config = dict(
    crop_scale_min=1,
    horizontal_flip=True,
    targets=['trousers'],
    num_classes=12,
    embedding_dim=128,
    norm_position='pre',
    activation='gelu',
    mlp_ratio=3,
    parallel_block=False,
    conv_stem=False,
    widths=[96, 192, 384],
    am_softmax_margin=0.2,
    optimizer='nadamw',
    beta2=0.999,
    eps=1e-08,
)
Rows from block 5 of a small image embedding model, named by matrix and row number. Rows with one number belong to one neuron. Each number is 128 + 24 x the weight over its row's rms, rounded and kept within 0 to 255. All counts start at 0. Numbers have three digits each.
After each neuron's rows are labels from the 100 images, of 14848, where the neuron reaches its highest value: "lies over" is the class under the peak; "responds to" is what is common among them. Only what is clearly more common there than usual is listed. The data: drawn human figures in many poses. In brackets: how many of the 100.
# fc1: MLP up (model.blocks.5.mlp.fc1.weight, 576x192), inputs 0-191
# fc2: MLP down (model.blocks.5.mlp.fc2.weight, 192x576, transposed), outputs 0-191

fc1.432:127119082154153145101096121098117155118131114117139170105135123098119150181113110125138136181140124136108170084159141123104125085135118110163132115166153129100089105141109134152161111118173182120129140137111157117090152106110115147140150145098057121127116108133136092171122119131091128127107143172137116135091101147136142106152155154131111104109126117147124140113151148128128132154134146130102132143107118121141147160136133124166159163101132090148136152122141081096071142106122154070136098068136113135124132127090111106123143123110173135154129118097088108161125135134139129195
fc2.432:155142139092097078174142110148154098147159115156131105121123139131152126116152151138107100121119176106115117136134100177143094133117149139122098151100142152169155152101113099127113137133084113152150101107133141120131150135123141151147084127141193101110142140140116112090122123126159100143157115100079163112139163114093125154148096109120163142139117171101128151139088114132107151132109089158107107118145132114129112082155131130102099095137138131112117075161145160151150124132104107156130127150123156128128104117143120114085108156165063168104126162139144123086159100133154111078
lies over: leg (46); torso (29)
responds to: grey trousers (49); grey top (27)

fc1.514:138097110126135176093092144095114174116113156144129107079146082099124135160179108121117135111159119115169143124130129123104120140178066127124120109102142164094115106142118132128122110108147138085117142135089122140117175131146118106113140127112080123123120125114156121146153148163127177095127147164115111107149096121138109104119119182143118094127133094141161148114146157111103126148118148095133117162097138174139151182117130148149149171132139096156121100119143106123131127136118158072108107093161119079130114159101119137170134112108145131150126130094148128171103165141148144171
fc2.514:129158175121109122162155115134141104122133105139117141103171164141173141074140140123102126105118107168132076123151141111187082131146113136165134145092098173156144166112114102145124126129088093123118145122146098133166105167127148127115104093154162122151143135123106149085112121102121101144136131100130102125156163109123174141112145152120168092131108133112135137122138126088110108105102103117080119129169115081152121099172146115114076113118102115166130118088107141128149142138143113142122134138132164143145136159170181129104098148158121144145147128131150088078132096113102118135
lies over: arm (29)
responds to: arms out (28); squatting (25)

fc1.421:109138094170148097142109137100171131134112127152139118116106166090103151114140113144152122138103120149123176085139188135131136171108171134128124104133160139133123134157119131124092162137132131087144078127129125102120084123118100134134128138154101103080115116120134112152120165102123123105137158129121150125129151124105141152135085114116104170148118087124137142122105085114105097110149132134124126181137123113141140125116109163199120165102156169090125179123129145109110079122119121114076158154133142139134146100118112138127146157141101115089116159152149138142119116110124213172
fc2.421:162168110123140101081112080118094133108157163109138142131156106130149127111168136121105116132121152127124126094107116158129117116117095111196089128141130183134143117114114131113147161124134133115182151132169173150166173042117123133165103089114135107103149112132125124135104117142136118130117145109073106095154123130119144157133119154200155138115080128143150146124115115150118137134119091127124140110128089134156159166162107121097117169136131114166142101156112133132114119083125125113102118137077167102094123136104130117117100123126149127129119162132140181124129146135152107128
lies over: head (55)
responds to: star jump (35); splits (28); red top (27)

fc1.517:131125149143118112125121119119140149119127137121134129102138088125144124121138134106102116122154129146124092063133148163139079143131061163140112125089142200125148152086102076105171126120123113108139118147137080178187142141159107116138101117139149126140076125129142134124107127179157171138146140129068101124141141107127154159118106146119149172109093108127113141119145087105139140102117102095121128163129134209138149129093159149103106105117143173146108110139137134168126102120126135133101135149119155073107109111129132118136120137100086139142143146122128157143123122135143094133
fc2.517:134096117084121129148130147146120129130108130179097112132156161137097131125108144156168123136088131098150157190108108103105153131146163116103136144104127089127119116123123128120092128123140151154128124091103163115111127145113148135131124136120132116117187117116106116110141119127097114125153111115216118162163136169101129126118161123107078104139193144128177110148105112132141129162128149129161124086131137094074084120135100118128142139128126118124113141141100148105153122111113119141134116137139093208126170166118121139113119139155150125108161129182124122089134094112086126164
lies over: torso (30)
responds to: grey top (55); brown top (28); squatting (25)

fc1.291:123168135165144132098116162120154116108154126144122138158082209126155158094097094124111136138117153160132071157109120106118133147120196166116101101130078156143106181132154096168116144120129109118109102141175151125123065117123131164154147146124137135104104133165113145109147116147140093127155162103097115102167131109128132150133135109114125146143139137080101105117145156155135106133101085176138129118149179091130131097112156116108103102085107180122130106139119134121132132160140121126148143106092121152144123114144122137116136110143107115138149095143136130113110133134116124075
fc2.291:110152109185156168153136145104124109137133129119136121115135110150112140132094148138164156116121125121112204134175177100133105133148104091142128166140129146121140108170100106082054122138154139107073107120120160148101077163088132093051143168129130112179134146136120125151147133173130136136110088116142126115159121113120135134139116132146134142127143111130103119106098115084088112135148103129145113106137146114167090133163123127138137165144082110138142087160097119127138100130152126115117123124128122148136169127118143094098126130150127148118090146164143147117159137123089145116
lies over: torso (32)
responds to: handstand (26)

fc1.263:146145124139107115109110104099096115119141117111144154123124107136135086141103117101169090110098125100111135064086147156121086134115124144169135138155131143124157107126098088118161144131143106111168123159134081172141141110145091124141120084116128138121113109103141124138112118128144178091141102149131087153079096142140129165130166133134112138102088126162104152122160085128174151102149155097142141145113117144142132114122103121117131116164144167115112183151150120176122104107129138161112140169091143143053149132138115109134135125092139117154164115133150153163104110135170112159
fc2.263:144208159133131104148138111132148135130154142085137139099104089118113115137140139124153123111151131153121140073149127149146111163065100117147122148144120138137166133147137139115107134142132092116166124144151108140161088086123121128127115155113147131109104122126141138135139151105168126118094176112099165105106129102146141105151109121175150148074057107142138130114160139119156113096112118128068126117129116143126172147135168142112136145121140152148132102093099122141132127141129139132109124141128142096074090083134161115138152116107090111151056125115107159136104151157127113078
lies over: leg (30)
responds to: star jump (30)

fc1.504:140134155135152118123128144128117146114109133110149162162151194148091113079052162141097128104102122136115120134129159113126119128080132148117107133110120134144109111112141148118135134115145096158158128154143143140166071152133097095142091129123126127164116142121149126088123076140118102130145142097107142095171156105108152121120188122132166127108074129122152122121181123117199140121070136117101121092161103105129141115150160127148120120131128147123149136087138133116119103107130123151119137128126090152125160107174127168132136143143123113124134083144148115098159156143138067101
fc2.504:119157104083129138114146136129102055120154149123058111154108152169196149122139124113096138105106140094137088120133113156098120120136163139115091135164082111127147134117178123127045133115148134123088120127134110139095158133123140131141141141118109141130138141164142147124148133159127151114141101135129136082114099115141146157094115053135112154165158103137118140139115105172088135118123125128148127095117125140121111124120102155128152105151159127075122106129105129134147147154130138166190132107101128133154129164127146152128105132147126153113119145106127153144124078129100131086
lies over: head (30)
responds to: star jump (25)

fc1.391:131102107173147120094141126125138100137162140104142141105092144120144147163116110145125118135139123152136150098129087183113107110085152108130099121145117130124159105137136147164158142139136116148116130149175153123127135086125102131146106087127093153175150119099135134117133116064111100112104176177122141119087151144143142104143122059173153097102038134133149137148130140109093101137127126132096136128095140128125169114168150137107114112156186131174121162139127134111140097137144162146113136139130168141111108114145151126134151120087144147140092107121146153164126144121131163132
fc2.391:148145103153146130168137132162087148131133133132049080109124119111131115148151138153127168110069121086131112119136145092124123122139139151156161165126114126106142115187134138095104144121100119130096102117115116125071112144154113158113154091097124120084127132146121086156119177152178176109140118126135159120084129134143129159091144122105099129105117180115149117118081095143107105152137147163123129137140138132141121096117132128103161168103100129137137119152096151116152105160167144147104124130142135148159168138119149142137123102171120135112142128131112142129124083112059140142
lies over: head (41)
responds to: blue top (27)

fc1.213:114069072160129139119176135103122157124164123096131119128068142151142166128175114137102136126127112120138084110125127071154120146081129103122118132112142120143128132176090118107125101142127107110136117114124157137159150128140136142123160156136111151127148122118145161125140063159149146145115171126085140137151152120158168112130105178136134146109137157140139113115104149173133120124103099187131148135125103154099139111180104141102082119115140127119118115140132145114138118139150134081112116135160178170154172150111133155131125137169160142105140129170080105136107133121113170122
fc2.213:140090154142136113085150102113110121110135144097102139121080136170143156135133110106103143088112158137145117109132141101132177140105104124129059162116116145142117129151079106143171122136129104116150172150107159132134078110102125093140116115150123141161144136106158164118120108138122126135112146116124113078174127090143167102134052137097114102122104088148148097129133132135120113132121126155108129138139173136116114147159168159090140110158133060192120121122136128115125129105119126118095144111136140159190093165163140153144123139142134181126116133127096133121128114136120122126
lies over: leg (27)
responds to: green trousers (33); running (26)

fc1.155:105166117116145082135144158103123127133075129124120101163114101122134087133141117134134121173133153109096115094170143125138105143129125099123139140142110123126116141132127082083115122147167136124160107100139141131123122143088127157116147176145120150126115148142149127149085100148107137188150123109123126139087124188143181138123125099126109159108167099117081121097091085146114144098131113127150134150139140131124057106141132099101159163120125149079152149123141120096132160159128118125161149122053095157095145089097124114116153119163113121124103133115072144140134102133138147133
fc2.155:146188158156103092125115127143102124115116161056123146107097145140153147139095101112101117142182143147104124057164127160127101107134150128101137149143120183123143138130133090173147133111109111122147101143179086145123102076152119158140104145126145138134114102125135145110106162097105159140123144133098134141114150138126173136129120116129098133134084071145125117139146122187154146098097127128071152141118130113120128103114180096074113111089159150154120097124152150119093118155111142154120121152123130096154139141132114125141124125127111114176147144134104138142107141134140110141
lies over: head (73)
responds to: sitting (26)

fc1.366:123137154123104140131137129178119127075113131128107106107126118107123128123136125128084149085126107147177100144100085130162106152142132117107147140140095115120147162136141124139114162083121099117104136104118108145122133130152103177109112156177170162090140108078107174092139172085133125119136178127139132151126147152126124131133121156167095114142121137148155139132129128165116100108100155133112163129133113123116147149144090121120129117154142153111093095107094196129147112147153130119131185184146154110166124144148147123175133148133135111150122141125160148108102146056089141135
fc2.366:136160125168144121101112115097106127154126124072160113130098112130150126165135079137109119153175147127117137082159157150148098139140123141117120125186108154134147128143131102153112144141153120105122092158138097148091146076096125174131130179117103120101096145147134116141123149131142160140120128136076142124081116151131140147153089145125094170141091094154079154104119114147105139131135139146115105164117155166169114127108155109124146127122165148091134088134117112117092153170126136104140116116106137090131093089122127107139153122115106110162101134082102148167121173151146108091
lies over: leg (38)
responds to: pink trousers (48); orange trousers (25)

fc1.401:127164107146124128108114129094125086130122156163118079151100143111095119121182115119102124107103142071137101106134133113147144134144124141091151173156128101124131124153123172126086124131137105094091103156154090085057150093075133116062140142133123117109123150104141136144174117124125149105099159147128127113100162142131117099155157149124106122137143123121135144123117131141095144115115130110165095156155144119157080085093093105129156138174145082135149090158117131106130150102151132121151152141103124117112085101140119124132149111150122116117128131125176118137161162086120118095
fc2.401:127141123161138170105108092133140152135094093152110114087139061122132163116181130132138113098089118150140126137117100088101083146139102136122165099116144125131116141146078163140081079120101099075085108148098108121124131150116114138068110135150127125157079139140146089141132147119175152136112131124129142119121134145137124132172149163162154152111128148078141103134117139137099158107140143168130118147141128103123139147156172176149117156171115133152131106144140115111140110131082128111105142096143162097163081141121090128130119119140123149100139097123140108155145145137144098138
lies over: torso (46)
responds to: white top (35); running (25)

fc1.20:130134134153130103188165125135103072134124129120158147142116144162127114142146131138129160133139103105109105133156156086173147099122138137153142134165121128146146106149110136145065115137140147119139154133153136108123116124084142119118150108132132119153165122120096122126126097085109109129132114128182093134111127163127162144122177121125116102100162130091136090136094120106090096124129131140150125145142113066140093086129164123102154158097125123143125181146071144110131150167154118148137135133129119190114163163128168105125119136150136117132163120132102139060134082106084158144
fc2.20:121152161149114124148151126105106125124127121096162159077168105140149111126123103100098170109161093134142115105114163098207103127132088157186171118155115142136156128116111122140155128132122102069110131156118070139155111138135119120117144112136119138134105124130125148137125138117174158104105117155129112152101114095158155129111148148122133114086081119141111121112143134087158083096135159123086132151132115106178154140119135144110125136124105135118119154135077122162121129156174132145113140149132162105078107138171189138134128115093137110169140109126147158113098122114098121125
lies over: arm (25)
responds to: yellow top (25)

fc1.7:093149163092155126111127115105150109123148140138107141097168150137098171109101118160119126107119116132092129168102116120118104126161149094169128145096097135135118140127152113135153145140134108151121065161110125151143061132124125130138135121136133160125136135151103126134152100160117105164097144137134164100140116141129200145139093104116140105175101134168089159122154129122131123149093108138078148072143143100149114117112160072124097128130116085122137113100133120130129099177116126136075134173113154138093118170170116139121123126121153138159106133184091120146108117124130111100
fc2.7:129117120141114150126086148108104144117096155134125153111104136158155153137118103130096123129147154121177102126131128118091139092116141155078065099111130189119129088092126128121086107137131114104128107103151147172124144119123144097125116142141137136182106133122120167111150106180096166108129128116089116083164125102129156140116129109113138115132131089107153093123108145165124121118122116104191153152150151166106138139107182141080135100122134119140134108146126122127105142140074113107168127122104099133142170197113086180140123133132116142113138113156134151098135117137126091144
lies over: leg (35)
responds to: green trousers (59); green top (27)

fc1.194:104128129154132110112138137131134149109120123106147116140121088125101138128103130117193110116153115183090150129153122158129141101158088127118153114166142124112126127112169130102096122122165148158088092138122107143128153113132092118067121168142132115169161127111103171119124162132108172131137130147154097149082136138123135137124169116149132171139153094100104113145178114112118118131163161095186116160127142159105132110104163120147127187079154128132122146149121119121076125136128136117138124108137129126134130089099129089153142144085120109156197124092136113162163137147123126097
fc2.194:138195131144145117145153148111122104126158111107141108110142120096143085146171144148112101157178159134127133112144088142108110112154139075148165117116117129123120109124114148092171171121134136147150137121152097107105133107117127144154101171100120113134087145133147110134129163122110139132143100131116104170106104134104159168113144153105138080170088117110103088091087117138166164167163098117074120169114129114171119153160138104138110145064104129124131150145136129155140128145135137128103126144111136115105141125110104107095133125133132061176127128117133100148116125118183131130
lies over: torso (57)
responds to: yellow top (42)

fc1.424:115137116142153142159117111134134133146122099152162154161141152156090109165148131159171123164124124095129181193125140108144156122145145128141139097165138101140122091165154165138091150142149144134105153124105131103083098119067142122121148116142110115118147149123077074135160122116128104106126090121177140124118105142096096142159149107104105094121151186119149127106112152089117128173154149134135110120165138088142107109067136114175166168107131099094140152131108133135133144143129095121143135110121100159105139149130134120095146153111138111111125109136129088092142128104110158117
fc2.424:099117128100140140149139159123116164156098142161116089126162153136119112113135106149147145128086122095142163169103144073141147165143145131141140126108146122145110114128117135139106115165131124103140129123096132148136085170100150105106180120128119130114157154127114095132135090140140135103152098113188122143146116140126120115104159128097102105134171153135177136125108099104151114144136155119136117092158140109081090113110099133127124119168101104133143149147079111128172123111161102137118125104133097190077149160124148144101138126147125143100172124163151135084113110125049102151
lies over: torso (68)
responds to: blue top (46); purple top (25); top: teal (25)

fc1.405:140117128073119094097108119116165137124111130143098148130109125143128086163216099131123129166129105183133134111105125104140137142112154083183129134158151140131111127146126140132124111122127108115162142113118142110155158078121130160110125134102117127115128112125138126133177136116107087136109162128133177159098116153134157115137099121155133098107123146180073140109064149159165117165138140151102140139097123180100129134156082129101139174148129111112135122160130103110132132102145158115140108118102146122101103139126126145144131095138134104143105178151146153138102105130138182087
fc2.405:129126144091132151139189130114139102133179144154152113179150128112130123147126082123094131160151146099119167114122139100142110092118206137126106140169108106163154126072115153155096124109135128130101083121113126101057121136112126138120154137136116146134122145127127122133154109157112150140124113130141130078149116162115111133164101105104114138134168105136090123167098137157110140135110175170126147102100135138139088121117099090117136096126127094080116142195151133089137148135121135136153148159118088061129126112158100132114134146121131135129146129137105150122134129117136109083
lies over: head (43)
responds to: white top (29)

fc1.444:165119102111127142144129131132159117167096114160115124161063130088122095147145101156149105131124153154117141106127097176130092115137140144132125122150159154141122136151132150044140159103120138152121119117090112132143108113120103126157114173112118122093112166147108119154138086161139130113127153133113132144167103159118150182106144089130118157109118125148097101138115112187147132117121112126103104143121143123141089112126090098106123193093161129100107115156103133164130090104125133126118130169147127103125118134129125147132153131131169060167131087168132116154129092140131169117
fc2.444:138166141147116127106109105137138092135105118119142121092125134135179136161162144120095139096115107134121125104163091178098117108131139136138142171150143165128125131161149132162115164124097125132096153141137114124118175117103133142159129130117136116093161121123140134095130159082124114106127115137141167110129111092147080129118137107137132130172092153117149124123124090163126093135132113128107126134127075128128113129150092142161089096147125122118151090132054151164147122074175132130138110117151155167140129141137184107109122132137099170134095165053152102145128108132071124114
lies over: torso (29)
responds to: black trousers (38)

fc1.227:139153141171105141117132137154099132115138098135103130118134124123147166124096125107066143117133137150153064108129113124129117150135145161144090148131108128127117157128118073149093125127095105143124152103155131125129166135120138173107134084124152122140123124098139123103133107156166129161161142153103119111184150115147119099133063192131180174108150151158109188147116131159075106114066140163096122120119093135145120110152117132136152072160155132154126076148116134145163120145131127111111115133103137116146128173131130132129139107159104163129140156104111137117121140127114127154
fc2.227:139129148130124130125122094141136104140155121122121185122066101146126136126078177116127162096097146120139102101100103122103170101057110128114100128138136151094128098148099124093206127132124129154146152138112126122130097098136139109178139112134153132159110126149139137143143151154137145125134158141097149099157140088137117159130117095116145107104085117136133068142114119163143083123117117148091152160140111153133154153085140167116143089115139117134138146118084128154100079083161127150122137136128126108173130143119145147156098129124140137121122137135136178119153121119062127147
lies over: torso (26)
responds to: yellow trousers (34); purple top (25)

fc1.252:128126149121119116157112064145147124162134097104148161147127135177117135135094184108142127154108120131063126104151132128129152058122141113131140123135172153124113129123101127142127100151127171160140134127153121143124124141117151117138132091114143118180134113137124084129077099097093114138144084132155109104139137136130151151165167096139151133132159153087166111129122088111123124132135124153113133118144112087117126090121178135152100121101136107151163184144124110147085109112128102150146112120114123157135153135103139072114115128129148144096175158130098096109169094136123115180
fc2.252:128153138162123131134131122123129144123099086087147184137152149141142148117085121114122164150135077152094117110150179080169114083128114100160174093162129165120122140143116100150153093134158141134121155126143101132136105148124151138115144117132114139172127112135112125117098096106097120133133110144161106138115145134147184143158186110142130134119135124139119129121157098103137088099130145146099143123136088072158133124133156106148112143102119132132131169095085111114085137109151121124153120110117134166135173135126170111115132122141181135135154124125088100104123095114084134198
lies over: head (63)
responds to: green top (42)

fc1.438:122144144118101103133125104137153110141113094117149131136130135123154138104098146108112105138109141149082115086208109153118084107127117072129146168113148141123102169111113079131159124134110162184109131077147137128142151143120137169104107146138165141143139133137138139120060114064102100187120113110131125165117166137132149132154118138158150138132137127108130151110108074120100143104124102158102144123139094127102118117178137106144081145124117130140155124099144125110101119099116117097145122119128143119133137093102121068106147126156106145143108162100083096140155108136139105143
fc2.438:142163122124107103138108122137123162127135149111121130074188133108143125157141099111113159131184118119155150097111143158123110118151142153140148121133148109114124122090162128162190131112107129098150099149135091151127162119152108130137119158110138121081130105133145113135138164162144149109108123156106126146106103123133156115076121164114111094134101092152127163128145145135162079127138156082101131143100158153146136169097117128102125144111131104111111109142041126150115146170152152153091117142153100112071127145122161157117119117114122139179139121108145140127111124125064101149
lies over: arm (37)
responds to: grey top (29)

fc1.168:143167117064120114111131145149134136105115159127104175159137151133137180130055145123080118144153123154109078117175143132119144116122158124101076134155121146109119084122180076111170131113161156161164147101166166154128149137157140118151138107119113146134109086117123155131129131134089098122133110132120141123170159089142144104103091058101145125108153113153135119159151133158132135131076123111106162121121133139111128143132118150162114102120145149157139126129111114110150092108139126130164122102117094124146126140114115130112107140131119155060120126085122124117117110119134153144
fc2.168:130137128133119124155082103148124098141157135135125097076090116114122136108119110112212131115124125073144150112141120169105121155157124125136150165133127124108145150184134149151058147138103118146116116125107137110120107078115113146132123115116137127060187159135147102122135167118140135122115127127163125126126136142133094116163119106164107119109124131136151189127151134120099098127107155125162088140139125120111099115114097123151145152143187126149125084094075142146130104146134154133090115124164125140122107120151147123111136109119085127156119161129149146151123121132046131124
lies over: torso (38)
responds to: splits (53); blue trousers (51); purple trousers (25)

fc1.345:116139108151169128115113129121101119125132139130100157128094109173125140109131112128171144146106134125139096087118196120154094166132082164142093140128113187114158130177100086135093136149148138090134108182136109123161095086133105118160140108118103121110126114158155083153135124174139139139111133109131096111177119136138165176127098155123125167112121106152088094104134121114091123115099092112158139152152168151155088110121141141130170142108165136162128101098115131108106139128143144135102137130107147115157094147136147144112101103118137114132094122123125194124115089131126136125
fc2.345:132096142111150163155136073168113100119169094128132156170119122169076113160128164183153083104115120126130133133116109157130154100110155151120122147108119109144159112134119178150141186111128130178139122166097122129112106116176128120161084114151119101114131142109072100108161120117125103088125135119158150134150117135069114141153107114119130108138139158151137130153136143118114144192093161130104099108153112112138137133130109126151154100108133085122113125117119145140128129115129093145138160151155130096171103158127126120145126194098127112121099106102129110103120126088124112142
lies over: leg (38)
responds to: walking (36); green trousers (28); black trousers (25)

fc1.245:119111149103095153130123138119137069110125134168150165109097135180089113126138140146135120088148140110127114179105118124129167150130119113103098146122092100121144068133147107069052157101124130109139138127114137182129098102100121096151119088142124159131133122091124135108167131099128140105163132130143141103135129139122108141135104104118102092094098126140163100135119163147113141118091117117117134150118099146083115114101147173106150147106167153099101130130144148168166081138125131158120149176119135136113121178166110110143104148113104120129096138153121177136103147128142133113
fc2.245:130109128154131103134094094117159117136133107153189107140107123139072122178118150139170140112123143145134124137124107093120147095106139160125165106154131120105117122101141155120120139138146146124123114100088154116125110117074114136095126141120132113110166122116136117162137128102118126131168140144153138091113123159142100114155163105131103121034113142120156125150096166155113111139091140157138138169109111135093117114043150126108181161131139148128133180143082124140112090125157123130131123155143106161108139147144149100151112114107122152123164137152106124131167083124077140135
lies over: head (35)
responds to: arms out (27)

fc1.215:119161125171114125139132129138086181106178123099118090123155140129150137092050142095129143134103141075127117143103176130151150116124155126105109094140132125150126171089127101162121106142120105150133130089184093118116122149119128147146136115142130120160115115121145145099087129149144145126125096097086102095164148127133116129130139142159138184165136143100172153094142093101095127102126151155144122104162096132134170095094154124120116097151129131157136111149101128138094140161127116149125125118094102134136194126127128160112140129152106139109155146137130125101151128143111101189
fc2.215:130169142124128089097145113135116111143116155117102081128157131075111137146137160126137161114144140121112094141130058170067137128159127105142125133106107136113118121160131123128117155125101110143141161105158147100115163108131123120148129119115146122151146141108140132146120138115157096123144170126083107129164123127150120090114137148166128086164093122112162117135149130175107079165100115105086094152106120112109141122145161112111105151108144123219122123123084114125164096181163125131074110133146100161167145120142113132164114103153137114161137121136129133147108163120135154139
lies over: leg (28)
responds to: yellow trousers (39); running (28)

fc1.35:123098128120119112115104134144118158126148152116125098103092104153105171122104114148136135109127128113156138159088145085119113131119104178094094110087093186146151134081115131160087105121120135083113100161135143130101094122092111145111127115159094137166147121136103108117149151140153179137132166131112139126147170139131115117133128164110116189110123077132131095129126150117081140121087142154168103161158123107122096084104168122125139089152151105153139109082125139132097130136134108133108166091126130093194115136136163134131105137130116159092108132151131148103135123150126132089
fc2.35:109174133134154171162163093114133118148149131075173127125122141121142142178123125126145161133140149131105152101173106181113106099108117080132089152140140140104130123124096111128117126119127135147125105129120151161126159152112122111121139135151139123167129142138165128143120073132144113145153103114118118105148101149124124120141094091153141107121155116116117144136135123159096081133147131140090118102139111165151104131147175123112152129140143131130138110141000102108155112119157127103114137103132120131126114117109128099129147128154094160136085109099112148116129136147052108136
lies over: torso (38)
responds to: brown trousers (32); brown top (25)

fc1.521:121097126098141157129163172121131147086125140151118077115115131074107136103164123172121120101120125147159090117157121149115114175124088129123107165098084134129145152108120141098101138091167092139140114120100149132165150149165118128125108178147112126114154134107122173112158099131104107130141189111131128128124148137107118106113129139160129146115148085147125153156164128120120134136116149109147115132119112175125133157181096128114150132143126157131084116056136154059162149118114157090159152141152145114129101085147108139172134158132110110165091118116126147138124125109139131113
fc2.521:123128118141141130124128114100135154161106108072132165128155106117140127139105130103096172167128107139087133083145182091168115087122102095161162095156152145119113140118106133145161084164162161126131143126159117134130126146141146136119159139106110136173107125157147114157082099127107131136098107140117117131100115140169170116139159124160156144117152115123117141099138097105125085106161133132111138107128086113168181148154146115150120140112094121131156161119104078123080145129155123096158102089104124128125143096097172108120159089119161125141126133114094106129132120148105123183
lies over: head (36)
responds to: black top (40); black trousers (26)

fc1.114:132152147141142105133138120121106101122129137100084110135155108132127118132148107101073142125130133134113108112132130148149115143136163115082127157157154149151148172154078128179135115138123131133132114087129104106119148131121122118132139125145131110164132131131140126138135134159111124155091152115105155119190113142132166131098066122110140125105146100163122170122061105159084117140111163134110124139129148170145105090061105127067144115113158066135120136173125136123106124180138132172061137133134132137157102142118120155157118130152141153170149162135137135107131106128143121179
fc2.114:119169120186134136113146112122153123125134134068136121139145127160125164131187107105189115119165134059103149105165162156125087169118113120162099154134150169129121137142139138127120137117106115114108142124166146134142159094110112113108137106135123121117112134104117126141143166113170126142099139142140177117126122128115144115140091126176130104101103126167144165119141117135130130114124113098098111119127180122135116106124152118101137208131160097147123072130095138142144141153127124108074118112159117144091102148129108102100131156113110201124104121112112142127093144122097124109
lies over: leg (33)
responds to: green trousers (40)

fc1.216:141152138126101114145126095149185088137138124111146146123163114176133134084103170083135138135114120132084122146140135124159114111130100107136152127112189155116117132120103120122121107128079169131093144110181136113160112143109129089114112092116201141178144094147150127112090124108127122153087082123143101142163163117144161149141162105155187128122128155086143110103114109105116107091165078127142156114132120081128131098129158139125086136125116124162138134142120151174099110130141136146099117141124139136130128128121147087109108108136132145110166154158149127104158104123112115108
fc2.216:143116121104097090129135143140172118130132147175117072132121119112135124084153151105171118121095156141086123095145132120122084148135118136153111148082139169115108161082093103095110115134103139110143096119126131147156114143102122120120120128113175142145135123132161118123085096142151119161158130130116104128119157158141132141132152113123167162121138119094110120141114089136109160083136080116163154160125149142098081092152135095128104124161122160158122150133204135136144109106111153143104127133109127144115120094129106077120110111151102138118155173147162159131176100145186137121
lies over: head (29)
responds to: grey trousers (31)